A small image captioner, trained from scratch: decoder norm layernorm, decoder activation reglu.
Rows from block 3 of the image encoder of a small image captioner, named by matrix and row number. Rows with one number within an expert belong to one neuron, the router's apart. Each number is 128 + 32 x the weight over its row's rms, rounded and kept within 0 to 255. All counts start at 0. Numbers have three digits each. After the name is the row's rms in percent of the matrix's.
Before each expert's rows are labels from the 100 images, of 14848, where the router gives the expert most weight on average: "top examples" is what is common among them. Only what is clearly more common there than usual is listed. The data: procedural textures in two colours, tilted and lit.
# router: router (encoder.blocks.3.mlp.router.weight, 4x64), inputs 0-63
# gate: expert gate (encoder.blocks.3.mlp.gate, 4x64x64), inputs 0-63
# up: expert up (encoder.blocks.3.mlp.up, 4x64x64), inputs 0-63
# down: expert down (encoder.blocks.3.mlp.down, 4x64x64, transposed), outputs 0-63

# expert 1
top examples: white; pattern colour: white; ground colour: brown
router.1 096:167096162098148143117057102121126083051158088153119127160163071150114119105160165128169202125142112152104156095114164128121152118143101138084131161090148130147173185056145119107110146140172102
gate.0 098:069097121129131158150119117099091119133097062116145068154135096136149105106134134161159148138152182043157153097141166112138078158091127145154128117128183151087115171122106161099137155203154064
up.0 099:079116094109122166053119156127076110083108161122092158134111097122074147025101157108120139059121164112103121104097142131080166131064104159129145116112134131168113127134131166096117107135072105
down.0 099:181154166172168087060094103147111104074116140156123150116122143113115145129156152123160095143100109159178114114122128092187060112073096159118085168160117117167144054139162137107141181142099158
gate.1 112:165138120126104168083115074153127056170123165130132129172150100168103131128156106175156144177057105151099185114138121166140167084161115130121168184089100100153105155116064119099121082152130097
up.1 090:109160140147164126081168138139137097159104154063137145114163142127100092208079142090152135161107110101065107088125139191153087108159109143091093157125138123149098098141096141151222142103152093
down.1 105:085138181120074070103200148109177122145139090105075157144141125092114138166183110136126148132173126139164101119133139083123108103218169172126160152113106101126123085144112139072107120112137184
gate.2 100:118183095108166166162104185119139195116114123076141158154141125101152103157094126102106096145152085077160150136150077120086097143112106188215150124095127169155125107113089114126067140095151154
up.2 105:162114166150121179107128155141137168125169150149087089085122134112079150087118105134089140071113131179109061135150150122123142124110145090098129124184098092144120204170159175086167129171084074
down.2 097:137123178129159105117131057117122089103107142116098226157128174144093176108131111148140159060131071139109173143087169150111071129077107107088140157119122169170126132114113122110121134148158193
gate.3 100:172178163127083145090128118051051107100099156101174159130129084130138088159130102130115157187117097121180094122092122134122212123121103106120069140082134103121157162146177114120130107109109140
up.3 095:142125172175093076120134210117089145150102163054117153135126076142095139153115126118155167158069130103167048102089127146144138081120102128112118143108153131131107174152172099081150124113071134
down.3 085:127101154128198118074139114159084127069106119128109140107091129094043174133126136201165128169132143165113136102128153156108146148108173162169178127143147100107058087140099124088122097180127118
gate.4 091:080116142113137136166081142092071101159067139158167118116125088123178140136080136144177116176081161133119183140139110157148084111112122190170150151211121163123114129100094138166137143103142067
up.4 100:135161108150118111150156128125122136152109119051080083128081152139129136204079106141151118229108126110112158150099113124152067095131132064135150148157080094112097081130097179131147119160096115
down.4 109:101145073157099118122185144164131169167170135121131090074106118131071080133149125095131139123181071126141104170183133108167138121135212114155107107067109101132107078164147169094150094127146107
gate.5 106:129179155145084143140146086115065130100129044188121050141080087091162108134145124146083154164109140170175171192102157142114155147112126106073147120113117127121145117104147130109155080141157107
up.5 102:098154203082191155131138173157173159144140116111146109179215144164172137147112090099127062110166155094136080131139085135165120146122159120149099148110116124132150133197115132167082129151133145
down.5 097:138158132142142096136119139092112080132090114110090128233154157103174167141141109176085188084118162114120183074098178136114085136094118147107170122126156181144135135072130101097106094123095122
gate.6 110:094113106146111131094128123105129048125100146072186125091169099175064078140109150095121178105111125155124102070106187151141127122166080180094091155127161131113157157195100152126131129145151150
up.6 103:101155127138139101120141098081116144148080108189061106157117127154200156093214097147151093134091075186116122110160166114111172119066104095192139152127145151125134107140105115132162108148115153
down.6 109:091097093117103117147059176155130142108142152180190133101150079123143159137112152137148109134193106125130168099112149129065174099129087122122132051150163163142134050140061118108133149134146100

# expert 0
top examples: teal; ground colour: teal; striped
router.0 099:128175112140090108122213173112140162119141095191113061133111129126132115168124133130048090091162103141142082151130124101133124107127118055043139139131098135134145100198144120121165131125099111
gate.0 098:164155080165100128136140182069138168142134157116143110083122120117124150165157203149098182076101059125142101131129096122109073069142145184153100143168136147161129109095162164076123164154116127
up.0 103:188094068119096153070109133133150075154091179083142121139065120125064093124167184148155208082157082101104106089098124103129116115124122156151112147128085142126101109103132138165153156114146114
down.0 111:103107108112198138136144093128139116103113150161133141119067124141089151162126118219143147147144074119082121074078123120105171156136141193133133060161150096152065097144086105120170138161136162
gate.1 088:144148121141109115099163119144161201150172146144153126138091092092129185128149156142086059142149113094136101181114089136116146091152160074189154091120103134122158098162140186187110125131094057
up.1 085:148150146175144127171137120126078088146131128165126101139123083155129130176151129138189112180120121140140181122144086136144162091072109156157047144163137097105148146131075155182216076132146122
down.1 091:102117129102150088170195137136179152144109114159111157178129146117152151111116119133120198017187105123044137086121130128142114105127180094093107151121119141134144111097072141113116115160128160
gate.2 097:096158162153160060122119093098099122095107074116128164178159091111150109064130054113088078104141162115119089118174114112158142206093155132116101158108136151140131136154129149129105047137129151
up.2 099:133144089131060142094124156147109116128100141106153148071124099078106124133167179198139150147127073101133145180120113082071092099114140182104157144088091070149148149119195142109129112114134067
down.2 092:157161103157064105067119091126061088122175119117179102114140127129162101126070172108170103093103184115176160136144154115174101127114085152101100168137146185089146134132142107154115167077152151
gate.3 103:134125114115125173151175115122105200129162127130120124016136127112133081136114097124124206119100122109091115161130180106122159150171155152103150171153168058091105117144139136096127113195102126
up.3 104:141149156173151132148105148113055177146118167125173098123175110138100172100134183141107126060129116162164124145100115128055119132157104208120134136108170171124128102101167147183106134110093187
down.3 106:149156136163142075102131130158117147159082128138078107101118136104096165107183122107143130162160098170149086151162129141186110140075192115155148135111080060137089086136187158078149108165074116
gate.4 091:110144180148152091121141119117136125116131127195148108175080147138129128129117158103113132078145141147129173117208134145081186139103117139175073146155160143119138044112083051109159083143154163
up.4 083:079197106158121132137174126118108155175129104155165133152092098107116181033174162129117041081146145169109112146088129132084109132111133131156135126148108103124080127141138167147113080185131108
down.4 081:098067166087163113196206107134126139151089100131063148122109147122092165140124103088107130141155142153089116126173139134138132140121237120166173156093091092129108139121132135118091079135117154
gate.5 098:130100151114086146182109104143151136160114089002160133161146141164168125141166100125095216131149100090140132119173139082113088163126180108128128144117161129177123159128130142134144124105171156
up.5 118:144134089101148108114111111158136194138113158140103122091148182140108150139118140155119089181038146183073136144150129156153142109068177137182163124164131076193123143111090137134074113143090117
down.5 107:139116143152134145074092182121075144155106133117136170107166166143187117071192090106156088110102104132148160105133149140111084099136041089138156180136150104156170192130128115089112135116142088
gate.6 107:163136102195111062143175136130147077107146122176124150124112146146109128147191157091188096181123134114158136129181122132100143123129156140098135083063156100120126107146096054115138171119090194
up.6 093:126105120156118075069127110125107089236102137062174140160102109092126112080172143145215123182116148141147183142089081129150092118159145143131107134147113129140103129104142140152143085125135098
down.6 116:131141120153120173136170168139151191141175104100146142058133120122120113116143127056092120148150115171095074210111104157138113133128174075149122124075053112114142126164176160136110101123101090

# expert 2
top examples: ground colour: red; pattern colour: white
router.2 103:084152118096101133155163130141124175213128153028114131087117174097133135124108058129116067161074107087127095123170097169126093164124121155179142101138140120132100106166113154138133128117087125
gate.0 101:117145041143177110181149168067080083135123112093128116158084140128154085109156135094107148127132118113166127124147110117174094154146123167063104128145096148129077108133147101125149201088195148
up.0 093:128125106147182132136125080139133150144168174138149119086109167189085146105108165151058166095097095173131096101110123154129095111132124179147129125172142086112099110065133127170071146178176067
down.0 084:122189117163113131113101105117087095160122115098095113165127172122153110128164154195163115135133172093190135110138124119163129223130095122100119103119144126127011118149175117097170113122138125
gate.1 096:135136107119123178110125158056124109128091153134107049165161124138128080126100134108164133122103222156134115143055113139095142101106145090126119083156118098143140149163195137094141081175143174
up.1 096:160126054115141193085138140080136134111158095134101090162123114162192057120095139074119134092151151176121124110148146143137104084110111131096157140077104092128158109123149130099143128200203144
down.1 090:112121126111134152135138121140181131071163117133117146175128071125065113122133135085094138129116023149159165144107167137075135092143155104074196111072154183144150132093118147142135105174147154
gate.2 098:129159201144094127050131126091134107158122159053098094140141089140165122070138090113151142097077163173093134113091170129128168144083091132126092125165162138120123125176137129106149096170063119
up.2 104:117103068092152123150121089161116084131066151134103139127162127165122176143147151143112117175130108151081150059238126115121148134102140157150142166140121117161155172118082115103109142157208113
down.2 099:155082097127078079143126142148105147138112116111136132084155099136070154061113083067127140147140129131210167160149188114089104072121108127147175090118138143188171129151115098130111144107185152
gate.3 091:095136149107123110139135160100095118162092105075146106135134139105169160186127106098111089186130097063145150173109075177081111136108126096113156095110119081151133111159083092151086185101183188
up.3 095:139136190070150130148146118184093087095084100165149136175164098139172131115167140131143147123143148103154158135167143153090153155149122093134121125119180147066096179094147126168091122115234133
down.3 086:165223085130113142110116183142096120120164135116067065143135082141149107165136182161088130111116100149169118125173120157138173146161136082067125136131169182079120125112134122136099105133083090
gate.4 103:124123120102107136133167069070193098150122077103136145123105115104142117068199141118075161104144133106096116146132141123123153121165124017083137081143128093136142114134167173108146090104150086
up.4 112:112143157065143105155078167139091083114150092110106120179230138177157161156156114141152138100118114110146133094176116139145119134102115133162133170152167152146119143111060081094104203121139156
down.4 103:080130142109127068162179146114162152178099126136099163143125132114083160158144095139051179140176038152133106140124128160120086124143146120130135134129109113186137045143134125077092115170109148
gate.5 096:170088131141087110116081128113113059181149151105114214165143095125118143079117117176186126155140145086121157120058134168148133107134124156166143096178114175124127159097130170098141162124138188
up.5 099:087129138086103083129122129144128084100103066131155123118128084145192118108171077113100143092122097134136131104244113129133135153146142130090143123061162089150161136196121104107144130109093076
down.5 104:151107183103136069133169116083154085107144122112100174131173123114051163133144161127153151110130137125190138188086161129086103121143145120117168161101119092153131060095105110124099149159191183
gate.6 100:148094134087203154115103171113100044092087122114104114157111132079111080117119141074105133114173117078083125109185106111147129126102118108143117142142082096176169133137085083127148174063131142
up.6 117:098133150092081117130095171113205080109133116121087154162124147133088190159053121171092136091172099127122112124114083097135171118129088098154125103147151183134130171112081179124151134171173108
down.6 128:126113148113114067157134083148143101152051123118109137145175219104135146107182117121143120102109179118118149138139127092171047150107134153148100153139100077174107144170193108102149101158122157

# expert 3
top examples: pattern colour: pink
router.3 101:127080108166162140107089081122123080129050182143146155142090114121110144138124177106188146158124154155129184112088124104118172120136144188217116141154118127139115121071126105143083133158151181
gate.0 107:107113146156140083100162094112102093117099054106108135180135042177213108161189114106157163143157173162141150060130143072140132132155112081154148149132144112155145096135115112135144128122132134
up.0 107:180131141146096104131092072113124108156139120083167102165194117166115108087196096114149084178180152094194107145151152167205155144166145106165124163135149141105113161146093150125140128138138169
down.0 106:149118109132209113165152097133102110101175139145149162110104114117105122127061140120115150115186108138090118149133153185113149138007201101135153178096154122107103093111113146151104128152129102
gate.1 103:112097127164141094100198144112107143174088136026135135131085143107108134121165097141156112132177111046119076120071094132135107088135107100188130091128152145138169138178102128119093137131091146
up.1 116:091150065093120151123125121125157103117095124099144115124131164138110130182117100113135083149161113073154145121153097127149047167124135132101127146000081178097134122166133107148135132104099172
down.1 128:119105125089184136184160076121157103101116161163129144185111129121081170135056147162127158102116158094089126109097134140132151111061202164148088140142085117100137088094091169169130153138124172
gate.2 094:143141092173092132147200110137105168144149149100104118083203110138128113109157162119168098115054108192140105132071133161152090112159122171149120124097217125116111116137112069163114126131108104
up.2 097:128085111127099133107079094135155060092123169145098100195074140139126139097100152108107148112150089115076082158125112079143177104116104076155104122154182159099100140140101122124212130116165081
down.2 108:108150116167051127127124198108127163134177078116157107104155066138177120170087155098094131130137128182147140130115130156093168135191159072109177129086166159115096138102097107131104094132116076
gate.3 097:142118077128111134114104138103116090145107156074179089157121158127118124166163139145102211124148114097178141103143159160139073123104147184120067156143148169050141172122121122133134159194171166
up.3 104:127165079153094081134132172113120158138117146092151109164075121163111140147173183152109208112166110094166110133082124123122066114149129118131127144121117138135082181107195138135077185134187167
down.3 089:075109099079157106143179145131104131076118135142126137122132122119154123127114101172112133146145161124085100126146139140121149217135180138173163151179169109082022124113131109147070096155164087
gate.4 105:153154063082131083069123183123106073126081138169116162197134096128089115101134181158112100120138152137166111121064087150129123093117140170120103149132118156119105062098164110148093132183160137
up.4 104:178164068088132062095120171143134131149121196125103132165165090146076148127175180106057108162090105150118127104160126145145147077154115174175102134149152154145084081123106101139085139138149138
down.4 090:117135145070146120160162131125139169079142107130147143175137117107173118118077126122091167100129176127087081121103090135160167195168180133139095122131115168032101131077131124185077123125143100
gate.5 093:154105136172185113112127138092125208147112180098138107117153159114100067187111145173117097128184131159133096117113087068122118103168095094126096139104148155090082066149139098149125141136105192
up.5 099:162115130113136153092134100157169086166141120072114165159152182138169178174124153163116088112151083168079099081139154157112116111103104127122114140141099112163129082124128087032109191147106165
down.5 098:080098076068102128129121111130098101116099157131192129098171128161120092139138120116125102153112154060150148116134131053156144145168127140157058093212145143108119159144130102206141159111137156
gate.6 110:182110109098089137117150131153103120108105151145087148136168143142075144152163138169162138163135106077153071132123080077166145088142156147179168085146157113095120164140083063108085156090088188
up.6 093:184074176197148155119120117136137128181140123023096148092091136098157090096143132099165129140109130173091147145080174101073111122126111121134116135125139097164113126096125145161187126103125073
down.6 110:176189098211111132091127158139121153175148078121110077040105101146088124138129160085138098159149077150156089184163111132141140116123162122117133093085121094151123103177147178105131112123100136